{"color_jitter": 0.2, "encoder_arch": "resnet", "encoder_activation": "relu", "encoder_depths": [2, 4, 2], "encoder_avg_pool_shortcut": false, "decoder_norm_position": "sandwich", "decoder_head_dim": 32, "decoder_parallel_block": false, "init": "small_normal", "beta2": 0.95, "shampoo_beta": 0.95, "eps": 1e-08, "precondition_frequency": 25, "one_sided": true}
Rows from block 3 of the image encoder of a small encoder-decoder image transcriber, named by matrix and row number. Rows with one number belong to one channel. Each number is 500 + 40 x the weight over its row's rms, rounded and kept within 0 to 999. All counts start at 0. Numbers have three digits each.
After each channel's rows are labels from the 100 images, of 14976, where the channel reaches its highest value: "strongest on" is what is common among them. Only what is clearly more common there than usual is listed. The data: short English words printed on busy colour backdrops.
# convs0: first 3x3 conv (encoder.blocks.3.convs.0.weight, 96x96x3x3, each kernel summed), inputs 0-95
# convs1: second 3x3 conv (encoder.blocks.3.convs.1.weight, 96x96x3x3, transposed, each kernel summed), outputs 0-95

convs0.51:533484496489468465539512473509515519492449509415539455503495471473527537530492463421500538561509487578509516468600472456535515491462557460469508469455558458479582506486502512532495472469450431486427452513495448539536524514505458482463495440548520466441517472465475484440472522509647511550
convs1.51:455478467446502423503469432471478454494503408472489442472506461464442476523492569460517483497429532474474468498549510446543461492545444494484501451428439467454468467462456560455479544545474437469447462487464474490421444455475520471495446473425504518458435467490499482484456453437483499496
strongest on: yellow ink; white ink

convs0.56:458510487430483531521425483527478471473517475506476434538496545481476527567510499548501509501534544530534607568491483494562477501463456495495417511508551546535514522471488523551540524515456531478489508476516462488570539547579593497499429482489531527465587405539528503535544555451488539542
convs1.56:481446460439468463498453458462441451500453479409509464441504487442456484483535486487424421456485438466495537462499472461518482483512504470446431466491467439456475463476454490546515440483428499533442496530510432450445424501451490481495491470508500500436497491489416471500437509458500460433
strongest on: the letter s; yellow ink

convs0.5:445495593479516530510450463489479452537528448497488455438477469449496535497546505453491492474459541507495439474427567483470567522500556486475436570469459524478460593556431529472474437507479435431480547457465515462489410524465461495480470485501509495439451481540473544491464545483477454504
convs1.5:442442455455520461482472460507453512395501478470543548490440503477434438516480519470462590525465491511542520544491520423453498531478444460457488478440464531482490505467500476444455470535472434527454456494462461525476490475465480509420428507438464536472581527495474487481460466452539541431
strongest on: white ink

convs0.91:472500487538491539448447528454456531471573458530481451506486508498568441548566467478490454514567528537555527586424521524475518465484497494523421473465485482565571458497411478528543504493506509489474530440498522419535516530536454528490554514571433484488483550502478522437491514497551580487
convs1.91:492465458468458427527424470432533481468507421463457507455446511503460473493508431499469486473509481509499469462504432397426442542481487488505495474422483505477491465539497498486516461489423479543465462516451516475451434476453475481441432460483455533451508435493482436442434463474449493517
strongest on: the letter s; white ink; yellow ink

convs0.21:478441483498480503444471534497458542491486472435496475520505541479604488508452440462464529548467479449536524524519469467452485546468453539475482453469532407486556528523401469480425475434514466455475445531507483426532471451450517502456466419504434488495454423518469450454479512495479496480
convs1.21:431526463470501525428561503522528505474519465485484513503442552571480525452474439536559487466533544397523482470461482462510463473444448539489483543487450485521479512491504392565576480481437496428519506435508486469535475536476527524504509468480517525487446506535458412515484403491455455509
strongest on: the letter o; yellow ink; white ink

convs0.53:527467453513456471517500492497544434447491524470488452471482417496497508514462543468492476510567484607458509479444466524443475467479460458455469485499475528463568465535496450444552492448501532493455463458493540512530475559484497489483469478507470468427530504541468482505541677464447511506
convs1.53:451560503492589520498438459486457451487503487424528458492495459457456506526497472443444464524493499489460489511522488438450481454503484451529473476447548480457558463553460629475474498481493480565472518582446484464493454459534464462434455455533449519412534442461456502496517495480501503491
strongest on: yellow ink

convs0.49:504545447474554523540445524512513482584460423433507510472513570530459451526422488496511468439536534419440535513442474399497506521480516494476457425495595484535497504426451487495490472484482511488389472490487494474542446481568487500480494503519445444484494485527518528468454469538501498521
convs1.49:571454449481442533451477454460497493460467559468442471483497474491498434503534488482465449413493471465486531456484502495521514520500533524476486509480510454492522469476479504533494496429415460513482539463473489512458462505489474447494419462487429570455478437434473454469510394407429444463
strongest on: the letter s; yellow ink; the letter y

convs0.31:513521494534494533510473604500506470504467525496449468440463500476451483593558481497501538536557512509528560486550531541466514439507449517508447488483499498530535481483513442520507501504489468461472516477447410606496449413454478490484477494495538535441510575485562447514440613488532526472
convs1.31:520528433480590584489478449466499474468507528503464518520488503455455421517475447463512490429485477493477444468484447447492514466493516468476484457484505515449508426550485593530497481438495489424451434475441490498457472462530395449509440431459468469488452522472559458489480525462510531476
strongest on: the letter o; black ink

convs0.47:475504572522515483484512470602446410484525432478472501540499429516473503473480519505511473443423521503480549528444537504504536485431505484514448586432492555453472530438445480579464435498449488423454500471440482485500480519486464525501424505501504504475468449521459494482518571480540501439
convs1.47:404436498483441392476460480495508444471484478452500451483456525439452503521505491510437480503497489438467505488539484471436478589484411523486511483461525474469471557452430423467440471499450448484546502506448490516510440407499521436475465483453489483475506460483486530453446519495480512524
strongest on: white ink; yellow ink

convs0.44:476548500550439510483499474497556475515491564470497496396501442416481506514459446531495493479485466510503496539496500499478452444468459475468506531503517538500534556610495543505475506507534537507510488506551547496520496550543404528470479510465531544423484646514516505524458598538513471537
convs1.44:425527509486520473502484465432488486439462550482456434465492528489424469500513497454469468435437463529476505496505448450475456489531436448463452496506466478489492570545457586457493469497431448470442489500470496443453451534442431427474461502438464528469522517440489469429458488518447473477
strongest on: the letter s

convs0.95:500439508461486484457484499528477449464507411490497457505546428490517535541483502507492472478499439510433441438463481504506524517465517446477476512517465468478468467458519601463502501483530472488464525573437510479458547561495543517532477528470459466509534501533487506461578658493497443417
convs1.95:462474444477522465600490476495437512458486508554481486510541508463486451484494425497464514461467501517526456490388507474471455511532465430454458465467453518504442512453482503490451451521479475480425440513535449468491435439490426554448469435429466450531467473541496503465420489457504476499
strongest on: the letter o; black ink

convs0.37:529527504485444464482486442489519525537537542398501481448430496497464477566523476461520471582504508617499453517465511456456480489479506485517529493483527503511496494584487506560425456504484494447501464503524532513526453434491434429458493483494551416441402416467478499477514493459496494513
convs1.37:474532484433513465468431493460515457464453442472450436416473457507425511488433481452510498442427494459460483500493522480539538477456453447473499448470517455447499506478497504456499494516471451528451481469500484487511456494434493466431442467395489520453482440470473487464493435403442488500
strongest on: yellow ink

convs0.39:505521478505527401579531465501494476472493497504452499543496419474471533475468472551543513517419476530459474525541473498417603555501537457439573508458483503498447462464563489466531502501501433483510517564538519563473510497409494511518449464417491474501485428574467490477522493502465480492
convs1.39:498469519472490536505421451532542389467494538461445450528418501513504460460460432446466552453470510459482459497463514475505549489428449490495493474466522437447534429491485548432478508478477521531498531435496462483509534438474448516447472503455450531428445478467495505531458457430508463547
strongest on: the letter o; the letter h

convs0.24:477506497447465530487446502460449510479529459472522479501492520463495536448404491483405465444448509435495511478542476459530544508515457502475459472512535477506468558429474507449476427500516569495423478483480530473496467482407499466464463472427472540517490356496448537476485523541481513452
convs1.24:466458471494464527472477480504477486464512522485508537448464488493486453464519468511447520434542563469490419471495496447511458484472464484471449516461430451476501471475517428554547445458474466485437527502529450454510482488463594522461488486522431475516493483426525416501473378418454442473
strongest on: yellow ink

convs0.45:490548513562506493552456454478523476504501554465476435477522504466479562525469509551523505519484495459495594456557443477521529489537485456496498475565569457516542488483540430491500514558450509483423486562550498605468553560581487488515517500552482577437493492477496425520474509491514520587
convs1.45:441498470442480481533528464485538473496479597455451450460430423449463481465439469453436468439449486514509470464445444433484471478484498472470500494495463449480477455544452536479484426403502442489468502547427490547455445455504442496477471430486461503462529484490477470477472505501512442511
strongest on: the letter s; white ink

convs0.83:433513447487575552536486458521434497506488568457537474553505561477539518549538455464519536420525506485474543542469475441547532542514503529493493459577527491533605518523468519478454489503579541468458459536574482525541471470570457496491532502522449486471477525447503506520428537547563495541
convs1.83:464482447437534497491473456458499424494520513444453491511503473489468422440525488467448420434467466500478465466463453439459519456485500483518444462488526491458456462455490524553501437437451473519469470518483465487440479450479459441499464452480441530432469430467440446456455457461426473506
strongest on: yellow ink; white ink

convs0.30:459463503468496544542491571507417490529461451514532493569535573514447498412505479489454491474390491409505452509481488508445516507483460489480489434496513400533461533450506473416461453513489457464493468485472490506526441453486501494469522460528406483509470499460500534459513455518456427495
convs1.30:447440490467460515414457466490483449424541526513492466465437476524571474457464469477448482504478503515512485447488501528477498507426461498520468490507480425485509431492546403496516452424452508514492474449473530470454575508457503465594474498496473465515493466514449411501494410429486500515
strongest on: the letter e; the letter m

convs0.25:480454448515484572528455568425495430504442503492461464478532501512474419501576492498477527414481470501400525461471463500510493512539493467559470475534500475650504522539449524429483493521530506534461465515456562452489494520529460479530474483485475454486460501526555478480514532492535568536
convs1.25:480519433446450488523476433462517498456516476475510452498496480504464474495508487465429447459487472448445471457495471451474482499562511495476499480491482463409508492496496539560514378466496505438440492492398533541440415481477444475526456453481454480433469428515490494464469437540463459506
strongest on: the letter s

convs0.63:512512531531548495548493469533464544518500535457572451500528551487440564490492427494530524510539475487516490515553458454558537459497476482472520532516545518486527509513584517513444449563509562501418438584498430527513518518552410544549488507506593519475511521499543486534384509513528514526
convs1.63:484521495418473513553558456473495451472527524464470486478443436442417444485468513445476482450474472467413436474456458497486477440481463443489473469477432423438449450478488620515479440425477498445497495498471458481459454433515480489487496455493493494462465510448466497496493473486510485498
strongest on: white ink; yellow ink

convs0.80:440483459498433484490488526491501434487483507470561552395417452480480547562470509447465471478515456499459526436498534452494485519504511473502463441429442517512447484514415516520552477464477465460467464500474512465486445546437454444516443457451510485463535506501501548453507611490452464498
convs1.80:472485540506434444480403556452463471402450443511477436540451480463404490495440445437485497453478462496478490494515443463467484526463476429426480497467438498499472523497446477483420465495513444484513482483472485493470500469470491473484501452479463473504479450443521553426441454457525521485
strongest on: the letter o

convs0.32:562444497423561515491529571567466487491472432472536529486468473606541496487523494481540459514416498448479453539538511548466480535512498526511533474424497421499461525481500516502514527491582425517478470501472484472530474474423481503516518487509467464573451455512497501452533457602539476448
convs1.32:485476539486444463534441499457506448423493449450453429482485486497509502456437447462464485458468484453440478464597462486449488461470519409500489467436503443488469503458452482506474477468446424467485483458449504504469463446459495496431464470443435496519468456482491484443514460415459515503
strongest on: white ink; the letter m

convs0.60:531480470574416464442512499476514451495500542473493487407481500544528504494525436491452525432476501507404528506518481469489490500517478445501505488555527466486522531512542517488449479505556580499508451568486546485448578563496451516533517484507470533545526563540581493505466602488559475581
convs1.60:482492485455442498547518477473479457445468538475504458509539533465399453499553510448465417443479469460511493461444457506508465501514504403435464495445424475464440514568504549498475440443517562509471523470467477421455457540461474501451470467515446540511508471447502523502513481533446456447
strongest on: white ink; yellow ink

convs0.27:534514443453487491509483499453433546459494490509489437560578586483528522510477457448443487455440523478516477474454420474458461475438474534501458395465497437500511500498449461499452448468492491494448479481478537520527455462501440457428518427453443477508493417497452540480500449480454519511
convs1.27:468477506470516527415540470521527505441601493555499518451438500554495530490424457491528485460477488449546497501444548456471479529477503503476434531524504489519494462525543396564552475491390481526511551474499493512537531540456463519499505498462455466536460503468502482473538414411529440540
strongest on: white ink; yellow ink

convs0.18:472553536466528470428462473472475459485492463456475439455481439438508490570524463449462496475486526539502495455435545464437494514493552466544436478452459468456452487526451527475465545462471404511445491498460511509463466488481435516467394455511468489486508526538446524459497595498454555472
convs1.18:509460469561445438454494468517535549401487463525561529488474502523438512475497418484500544481502536431550542485506477415460494605454443501460544497498487517533446505468503471479498502562479535476461489476450479531554475461469464516448532448485539555534499428517536493479508394443484497518
strongest on: the letter o; white ink

convs0.40:475480559483446447427520455530502473459439456508501475472494516513503471479489488504506541498451520525515460542515491512500478497481593544516507465499413451535463514539536578433511473480482449490506461605411554502495448470469421461496440496474507404467419495483491600482488533474498519492
convs1.40:467460494517484483502521484482509515453506492561516456504500502553473529461420432425492549446495502521528483518474542473430508558456445516470504439470486503483460483446505498486454489564490482427488453493547440476503440481433454624456470484432519518551483440590483550490492425524445476484
strongest on: the letter o

convs0.14:566442532502513455484499445517473582499486549481571476505480479516536499568471475488534500530510485607499467477543412481505505491482581475426553546479588457511520481515498504535488472466504579463482494521570499468484488487497475551557481460568534507529525463469567463560501416509578505479
convs1.14:479491493479486508474461426481426442491466441463490441512439510438416431460465524478458487438458454475451476472502457490492478439494426426466452452441453474438512486459449570518499464464542494470502477481441488455469449484467504445479464475487462510454514404461434540492506491469479482478
strongest on: the letter e; yellow ink; white ink

convs0.46:486480464485479543422497554480496521505487530512479523521533525485492478461501482448508456440467516476442566469482495472552441473423482493495465460450495472496487498430468491436470474484455521511466464581535550501590537583508540448435480491479430503541572587468520533489579580468449466497
convs1.46:430461475475476434486513481479469497483473532536488493536536489533527493457553408492503435415446455534531472484433514475471516527505529473415473459474504484488442502546527401538476476481420459489467543484467516474441499498497436540496502495465521472537449465545470506475479378492431451555
strongest on: yellow ink; white ink

convs0.33:471477561579481532480511562476454485460486477496491526442459509545568458606551459492449583462428435511538488511452494506525519516494509508506490519464400501491471547431515420544508481493558469469499479548433465484549516487523473515519481505562516464451461453561546472508537534538501571482
convs1.33:450397490471476485461455446475497444404507491458477469500448512457525483463478488525463500486498508522478444454540420450493469524486443485510463493431452437476477454486476451446482465432422461478443465474485495435520474444472496460456458485500419450480536475487460436493435449496461475465
strongest on: the letter e; yellow ink

convs0.86:448616488522475461476541460484452454461461494512477485438472442452484472597490461438531500496464485594452509469442487509502555465562539443519475504485456501435460486496470501511526522442517456466435507510449528540540497512455455488486447488459443507489427442538482492437491483519500574450
convs1.86:524458459507455438489426509494465500421487426500495491539470497491466422470466434507460519474464459475506446493534446466445470562466417493480507508401457543479443561463451447512436437509445417500476483486472480528507490467477475530432477486462484484504492434468455481470422518454483482479
strongest on: the letter o

convs0.16:458521458491478392476518421471457451488442434481523457505460508456466467445476459480484501479462488451478480498510433460439470464446443536474476447509485487491449500462491482426503463485476427502455458531456478540518521489494430458521416451426514472446456409529523509477449461491509482441
convs1.16:528470548509483574482487516535502505510560513479528494487482444511504520468476481495482554472464601440549509514454523500470504495492478509497396465545423503584474453524493390526521537523512523513554511485569479461511519488527497465570547531502456474496482471450502441525499379436471469419
strongest on: the letter o

convs0.42:469491571461518535473498560499447525484488438496542509511478435536539471540525470515478512438512478538473544528462448484469475481477555416471475506472500493454550540484486484516486487434578503620441512482471493458557484497513474558517512482609404495506511535503528448471468544578530566476
convs1.42:449446482474457477516476418475482466472510456479471432506467482415430427512535523474444506524451468453467479460549470470469450502478411476499500478478422480451493494472468565479454548501442473544532487530415471491428467468461514462465454545422453510443519466470481540488442468479480468489
strongest on: the letter e; white ink

convs0.36:531453494491508496436424446522489470479456467451475440542553463444485524511521500482484433473429491493503416529431460521487485448525451515522488464457499488500440515559472562512468547494442449497491464520487541448488429496444529512461503473427487397412534485513466564502551514456465442494
convs1.36:440533458455436496483495501478484502439496500544471467467459576543462502456446443447492558448504491512506489549470571479523562503418444499471526521469482466510485530608564509532507455554460496489564446513525491485487505529492485502479463548419560467458539513547484537457525454475535395466
strongest on: the letter o; the letter c; yellow ink

convs0.84:484481427530474527462488551410495506528488534436494465512471487512538479525434477474456536491541425467502502484511456437487552500543484473408491509478530453465506456449446566462495476436483542443469453436477492519473467429412459456476444455492439499491512431485484424451442474504473490462
convs1.84:448542490536460496470469489490522454464533541490524477489437474463437474448497474473434481459502481451493529402543478435489424491491477423456460483494421482453523507556452467524575482477505431429459571437459456467507494496467510480474456536519466485493462471472568465486482441421482445478
strongest on: the letter o; the letter p; white ink

convs0.12:446502482533488478516514426532494480456443466557471484524531495465407501480485477522494536481471470446471481579501552526528417560479443472546523497504473456505432460475549514535514477517423491519508486624487535462469558585527531472468467509431497479456497510485495552492501566397493515470
convs1.12:495450455465481443597477490463465451498461481495489517568511530498504464523500501474478455422440485503499444442419513455468524460520488403444479465447449503489458471467480504474457464507494513510472490467565454447438438455496446583458464466478456436531469458592457537499492474526504475490
strongest on: the letter o; white ink

convs0.13:460471510494484410496471451486461520497429542499493469518444430467491543581462469442459502472470488543465607445485477519464461495472491467501472499470490440461537509511475490519497470443450442469456506480504452479443453529456451497503518438508446504452504505495593452541387567491550505481
convs1.13:514462485480505414470487400486513443433482451474502457570417511420434459507482508488473515489471468430500485469518459442494449573513448487497531464460492511447476536456475577492471493566475505472544476449447438501474507426493429454467515492468561515494450445461516504501468472459538516535
strongest on: the letter o

convs0.28:443478435468490482507415497462459479443451450452526464522509515422496465485493487504436451453521430459429530530457418452480529448553476473448431421517521436495515411460466480450476463535508527527423448537485479448531515469478483475513521490492428545464494481482456481479461514524482476467
convs1.28:500500521541547439457479473479506556505493555500479504444475496468466504475511541510450503490540528418582490499458477482612506511475475464519501470477483499499524433490532446531537498493482579510409563450492495550566509478432581535497533474538504530422490464485570432466511445441457552544
strongest on: the letter t

convs0.8:472487468468533572439438466486452484511561521474517454523447510473441451518501599492493490471467573606514517442486551478529550494471475486499465534428510536451488525542452448485479466463487500415466545498489434491529469514483516456529474484531510483483567422478439456491550540473465505421
convs1.8:434458441449463458504464480519471434467517481460543521510468546472466475469508513440428514537493453541561480456447532461508511492489484469468456442431473471468492511475487421423478470472499466537440402475489473505535528473474528430462469511403480464437579511500434480504442501456526473481
strongest on: the letter e; capitals; yellow ink

convs0.76:471518477485504538483414527512480464496484498469467466473538454427535521512487505513489417455503506531503529497506477492478511481454426468527409461427493538520522505515388531543529516514501442481413492456458477402482428507457501561505518443450493465418522512553515510435490585500484494451
convs1.76:489509450560486484497510517558479507499522508475503515438435564513460499467519501433430516534496520414525451477453490467530445495518459509511517541515460449497458574522474479478493463535400481494448479488519445517599484431468520519481470470463474510515655441491512467513531436469542485491
strongest on: the letter c; yellow ink